python train.py --arch="convnext" --model="image classifier" --dataset="views of escape-time and Newton fractals" --train_examples=72500 --image_size=32 --crop_scale_min=1 --horizontal_flip=true --color_jitter=0.1 --cutout=0.25 --targets=["kind"] --num_classes=10 --isotropic=false --norm="rmsnorm" --activation="gelu" --moe="expert_choice" --num_experts=16 --moe_every=1 --expert_mlp_ratio=0.5 --experts_per_token=2 --shared_expert=false --patch_size=[2, 2] --depths=[4, 4, 4] --widths=[64, 128, 256] --kernel_size=7 --label_smoothing=0.2 --loss="cross_entropy" --optimizer="soap" --beta2=0.95 --lr=0.0032 --beta1=0.95 --shampoo_beta=0.95 --eps=1e-08 --precondition_frequency=16 --max_precond_dim=1536 --one_sided=false --adamw_lr_other_params=0.0027 --gradient_noise=0.3 --cautious_weight_decay=true --magnitude_pruning=0.5 --steps=6000 --batch_size=64 --epochs=5.3 --lr_schedule="cosine" --final_lr_fraction=0.05 --warmup_steps=1200 --weight_decay=0.3 --adamw_weight_decay_other_params=0.05
Rows from block 4 of a small image classifier, named by matrix and row number. Rows with one number within an expert belong to one neuron, the router's apart. Each number is 50 + 12 x the weight over its row's rms, rounded and kept within 0 to 99. All counts start at 0.
Before each expert's rows are labels from the 100 images, of 14976, where the router gives the expert most weight on average: "colour at peak" is the nearest of a few named colours to the mean colour under the peak; "responds to" is what is common among them. Only what is clearly more common there than usual is listed. The data: views of escape-time and Newton fractals.
# router: router (model.blocks.4.mlp.router.weight, 16x128, trained with AdamW), inputs 0-127
# up: expert up (model.blocks.4.mlp.up, 16x64x128), inputs 0-127
# down: expert down (model.blocks.4.mlp.down, 16x128x64, transposed), outputs 0-127

# expert 7
colour at peak: black
responds to: sine Julia set; dark
router.7:30 29 38 64 48 60 50 62 32 43 26 52 43 48 44 31 64 50 53 52 48 38 50 43 35 54 39 35 38 48 57 43 48 62 56 64 45 42 65 29 47 51 54 40 61 46 21 30 47 50 64 40 45 45 37 55 81 45 54 39 49 53 48 62 61 50 53 49 41 54 48 34 40 61 49 44 58 40 21 36 33 59 45 67 63 69 32 73 54 64 59 29 72 36 52 51 45 50 59 64 59 27 55 61 55 46 53 49 33 51 52 59 31 41 61 50 23 43 36 71 44 29 47 49 61 52 28 50
up.1:50 46 60 50 50 35 57 50 40 50 50 22 50 52 50 50 50 50 50 59 50 50 67 74 50 50 50 27 50 26 50 50 45 43 49 57 50 26 67 46 54 50 84 32 49 62 59 51 50 52 50 50 50 26 50 63 50 50 54 50 54 50 31 31 60 36 50 50 50 86 50 32 50 50 59 50 50 24 60 50 50 50 63 50 43 50 50 40 50 50 57 21 39 54 51 50 30 66 50 50 50 75 50 63 43 57 50 52 52 50 42 51 68 99 42 57 42 50 64 50 50 33 50 50 80 50 50 36
down.1:50 67 81 50 50 38 71 50 50 52 50 74 44 70 64 59 55 50 65 50 50 50 50 50 50 27 30 49 50 50 70 62 50 50 72 30 30 57 50 50 50 50 50 50 55 50 34 75 50 50 31 46 66 01 26 50 81 50 50 36 50 50 52 53 50 63 73 50 59 44 53 50 50 50 50 50 50 46 39 67 41 50 50 50 32 48 50 50 48 60 31 50 50 63 65 54 50 50 50 31 50 51 16 50 50 50 52 83 71 32 50 50 50 50 50 65 50 45 37 50 50 59 50 50 50 50 56 41

# expert 12
colour at peak: pink
responds to: pastel; Newton basins of five roots
router.12:37 58 66 35 46 58 71 57 40 48 35 56 32 51 47 55 54 76 30 47 47 65 63 52 58 47 52 38 40 68 46 47 41 54 54 31 56 47 55 40 53 27 51 36 45 25 61 67 54 24 37 40 44 39 36 65 57 54 31 41 45 32 55 44 43 64 20 58 58 51 64 68 39 37 66 46 33 40 44 57 49 45 51 36 43 28 44 29 44 38 50 41 54 49 62 47 62 54 35 36 52 38 40 38 59 76 36 53 28 35 43 53 34 67 36 54 62 66 54 43 64 49 44 40 37 64 38 48
up.1:35 44 50 36 69 64 50 50 50 50 50 36 26 50 45 52 50 50 53 50 65 50 50 50 50 50 50 42 50 32 34 29 48 50 50 50 50 50 50 45 49 75 50 33 50 50 40 52 50 50 39 50 50 81 50 43 43 42 43 50 35 50 47 50 50 64 63 35 45 50 51 50 67 50 50 50 89 50 83 80 61 36 38 61 51 50 50 22 50 50 50 49 25 50 50 52 50 50 50 39 74 47 65 50 53 50 56 48 85 79 40 76 50 50 50 43 28 35 50 50 59 34 50 50 23 50 27 50
down.1:28 39 70 50 51 50 55 70 50 50 50 37 50 40 50 50 50 50 50 50 50 50 50 44 52 52 59 82 87 50 50 50 50 50 50 50 50 50 51 59 50 50 50 50 66 16 64 50 38 50 50 51 65 77 50 50 86 51 50 50 84 50 50 50 50 50 89 50 50 67 50 35 50 50 50 50 50 50 50 61 72 35 50 50 72 27 35 50 64 50 50 50 69 74 50 38 43 87 50 50 43 39 42 50 50 50 50 43 42 50 37 50 50 44 50 47 50 50 50 22 50 64 59 66 60 50 50 35

# expert 10
colour at peak: pink
responds to: Newton basins of three roots; pastel; sine Julia set
router.10:24 40 59 81 56 23 38 37 65 64 64 38 57 52 57 56 54 57 58 40 45 72 46 38 46 69 54 61 49 25 80 45 53 43 50 50 60 39 52 59 65 55 54 50 65 71 72 38 27 70 37 32 66 52 43 54 39 37 47 41 47 72 53 52 67 52 48 44 43 30 52 50 67 48 23 76 51 64 56 60 44 50 59 58 43 46 50 61 63 49 51 64 47 58 59 60 44 29 49 33 54 60 36 50 58 37 44 56 64 52 35 56 48 58 45 57 50 48 41 59 65 57 34 49 51 43 71 33
up.1:11 66 50 50 38 50 50 74 50 35 50 50 60 63 47 50 50 36 50 50 50 51 55 39 61 50 50 43 50 46 50 70 41 50 42 31 30 43 50 50 58 61 50 47 47 50 51 50 50 25 50 52 50 63 29 49 24 01 50 50 50 62 50 36 34 58 50 50 50 50 50 50 50 50 06 50 50 71 29 57 60 50 40 40 36 68 50 18 46 50 50 50 50 50 50 50 50 39 50 32 50 50 46 50 50 53 83 53 50 68 52 50 39 34 58 57 51 50 50 50 62 65 50 50 34 33 67 50
down.1:48 33 65 37 31 36 50 50 50 50 54 43 50 66 34 50 54 50 35 50 44 24 64 18 50 50 23 50 36 49 26 50 69 50 66 68 24 50 77 50 50 58 68 50 50 04 50 50 50 50 50 50 34 56 50 50 43 50 67 50 50 42 50 50 50 45 63 50 50 50 50 55 50 35 50 50 50 72 50 47 53 50 50 86 50 50 74 41 50 62 50 31 50 29 34 50 50 32 50 50 78 50 50 50 43 55 48 40 43 54 50 46 46 59 54 40 56 48 50 50 45 62 43 53 30 76 50 32

# expert 2
colour at peak: pink
responds to: Newton basins of three roots; pastel
router.2:34 33 52 68 35 42 54 38 74 54 49 55 50 36 68 65 49 48 43 37 52 56 24 74 89 60 65 52 45 47 43 66 42 49 57 38 47 56 54 67 54 54 61 66 51 48 54 41 59 30 42 62 54 74 46 45 41 52 65 52 53 44 55 53 75 80 58 52 47 69 50 59 36 49 51 53 45 60 44 56 51 67 61 39 44 45 59 62 60 35 64 52 49 35 64 53 30 58 59 37 28 62 47 66 41 43 56 67 47 52 37 59 59 63 68 69 60 49 49 34 42 75 38 41 64 59 47 43
up.1:50 50 55 47 50 37 44 50 50 72 50 82 50 05 50 50 50 50 65 58 66 50 66 68 55 50 50 50 50 37 45 50 50 50 77 46 50 60 40 65 50 26 43 50 50 50 46 25 44 57 40 52 50 50 50 31 62 50 28 50 35 50 50 48 50 42 50 34 50 50 49 27 50 50 50 61 57 50 50 50 80 60 62 50 64 50 70 35 50 68 50 50 41 46 55 50 50 85 61 53 50 61 50 82 50 50 41 92 50 65 57 50 54 70 42 50 50 30 50 50 70 50 57 50 50 46 60 50
down.1:50 14 50 35 50 50 50 56 29 60 83 65 50 33 42 34 50 13 50 50 56 50 50 46 39 57 36 46 50 50 50 50 57 50 17 00 42 50 50 50 50 50 50 65 50 65 61 50 71 52 35 48 50 50 17 46 50 33 59 56 50 50 50 50 50 50 25 78 50 50 50 74 50 50 51 50 50 57 50 74 28 35 50 50 50 50 50 53 50 50 50 50 44 50 50 50 50 29 36 50 55 60 50 34 50 50 50 50 54 50 37 30 39 50 50 50 50 50 50 50 50 50 50 50 31 50 50 50

# expert 0
colour at peak: black
responds to: burning ship
router.0:40 53 65 35 59 49 59 43 47 28 45 53 68 58 46 48 55 40 46 52 47 47 59 60 24 32 54 45 28 65 40 55 62 53 40 54 56 51 55 75 57 50 53 63 46 51 28 28 44 50 49 53 71 70 52 69 58 57 42 55 53 63 47 64 46 60 82 37 47 48 41 40 53 52 56 59 39 56 47 71 54 32 38 32 55 71 20 57 33 50 41 49 41 89 44 44 42 43 47 52 39 53 55 48 39 32 89 73 53 57 51 33 50 60 64 54 51 66 47 54 42 45 39 53 52 55 37 51
up.1:48 27 50 50 50 50 76 47 50 66 36 50 72 50 50 50 65 50 25 50 50 45 56 50 50 50 53 62 75 50 64 50 33 46 75 67 50 63 61 50 50 56 38 50 50 69 50 50 50 69 43 50 87 50 50 50 50 50 50 50 54 50 50 50 50 50 57 49 60 62 20 50 68 50 50 50 43 50 33 50 73 44 50 28 50 31 50 52 50 50 50 50 85 84 50 50 40 50 50 34 43 76 23 23 34 50 27 50 50 47 50 61 50 50 50 53 41 38 37 50 55 50 50 50 50 83 50 50
down.1:61 50 29 22 50 50 37 44 41 50 60 50 50 50 28 50 58 50 50 60 50 50 50 44 50 46 50 50 68 50 64 20 50 36 57 50 50 50 50 50 47 50 50 50 77 33 50 74 50 32 68 50 68 34 41 55 50 50 65 93 68 50 37 50 50 50 36 50 74 72 43 50 50 42 87 50 56 50 50 50 59 50 51 50 07 50 54 50 49 42 50 49 69 50 50 24 21 75 50 57 50 50 50 56 38 50 50 50 41 50 47 28 50 45 50 52 50 50 50 54 49 50 35 28 53 50 52 56

# expert 14
colour at peak: black
responds to: cubic Julia set; quartic Julia set; exponential Julia set
router.14:34 43 26 30 59 42 47 43 69 33 58 38 47 45 38 37 55 45 43 32 66 42 61 40 69 36 72 59 45 48 49 35 69 54 50 41 52 47 68 49 31 80 70 53 40 43 57 58 28 63 54 67 43 38 57 47 53 47 50 54 67 37 47 62 28 52 51 60 33 44 48 40 51 40 50 75 54 65 40 74 56 47 51 66 25 40 58 62 63 75 49 68 43 42 67 61 39 28 57 53 38 50 60 45 75 55 42 42 65 58 63 46 58 52 56 30 62 33 54 58 49 51 48 51 56 51 48 56
up.1:50 50 50 19 58 50 71 50 51 97 57 76 56 37 28 50 50 50 43 73 50 57 50 77 33 63 50 50 50 46 35 50 45 65 73 65 41 45 67 50 50 50 64 65 50 50 23 40 60 50 69 50 53 36 69 50 71 50 50 50 50 63 50 49 50 55 41 50 65 50 50 49 35 63 50 29 50 59 53 50 56 33 50 47 53 50 63 50 50 50 50 50 50 38 12 80 15 50 47 44 36 49 50 50 57 52 50 34 50 45 50 50 50 50 50 44 50 50 56 74 50 50 50 50 50 65 58 50
down.1:50 56 50 31 17 37 31 57 84 43 50 50 50 82 50 50 50 25 50 34 29 50 50 50 58 50 50 15 50 50 66 37 69 43 50 29 50 23 50 54 50 50 65 64 50 33 50 58 56 50 56 54 50 50 50 61 39 50 53 59 63 50 53 50 50 50 53 50 69 50 50 50 44 50 56 36 50 50 50 59 24 50 50 34 50 50 47 29 50 58 67 45 50 50 40 50 58 46 50 50 50 50 50 50 33 50 41 51 66 50 30 70 70 64 53 51 67 71 37 50 50 50 50 98 65 50 50 50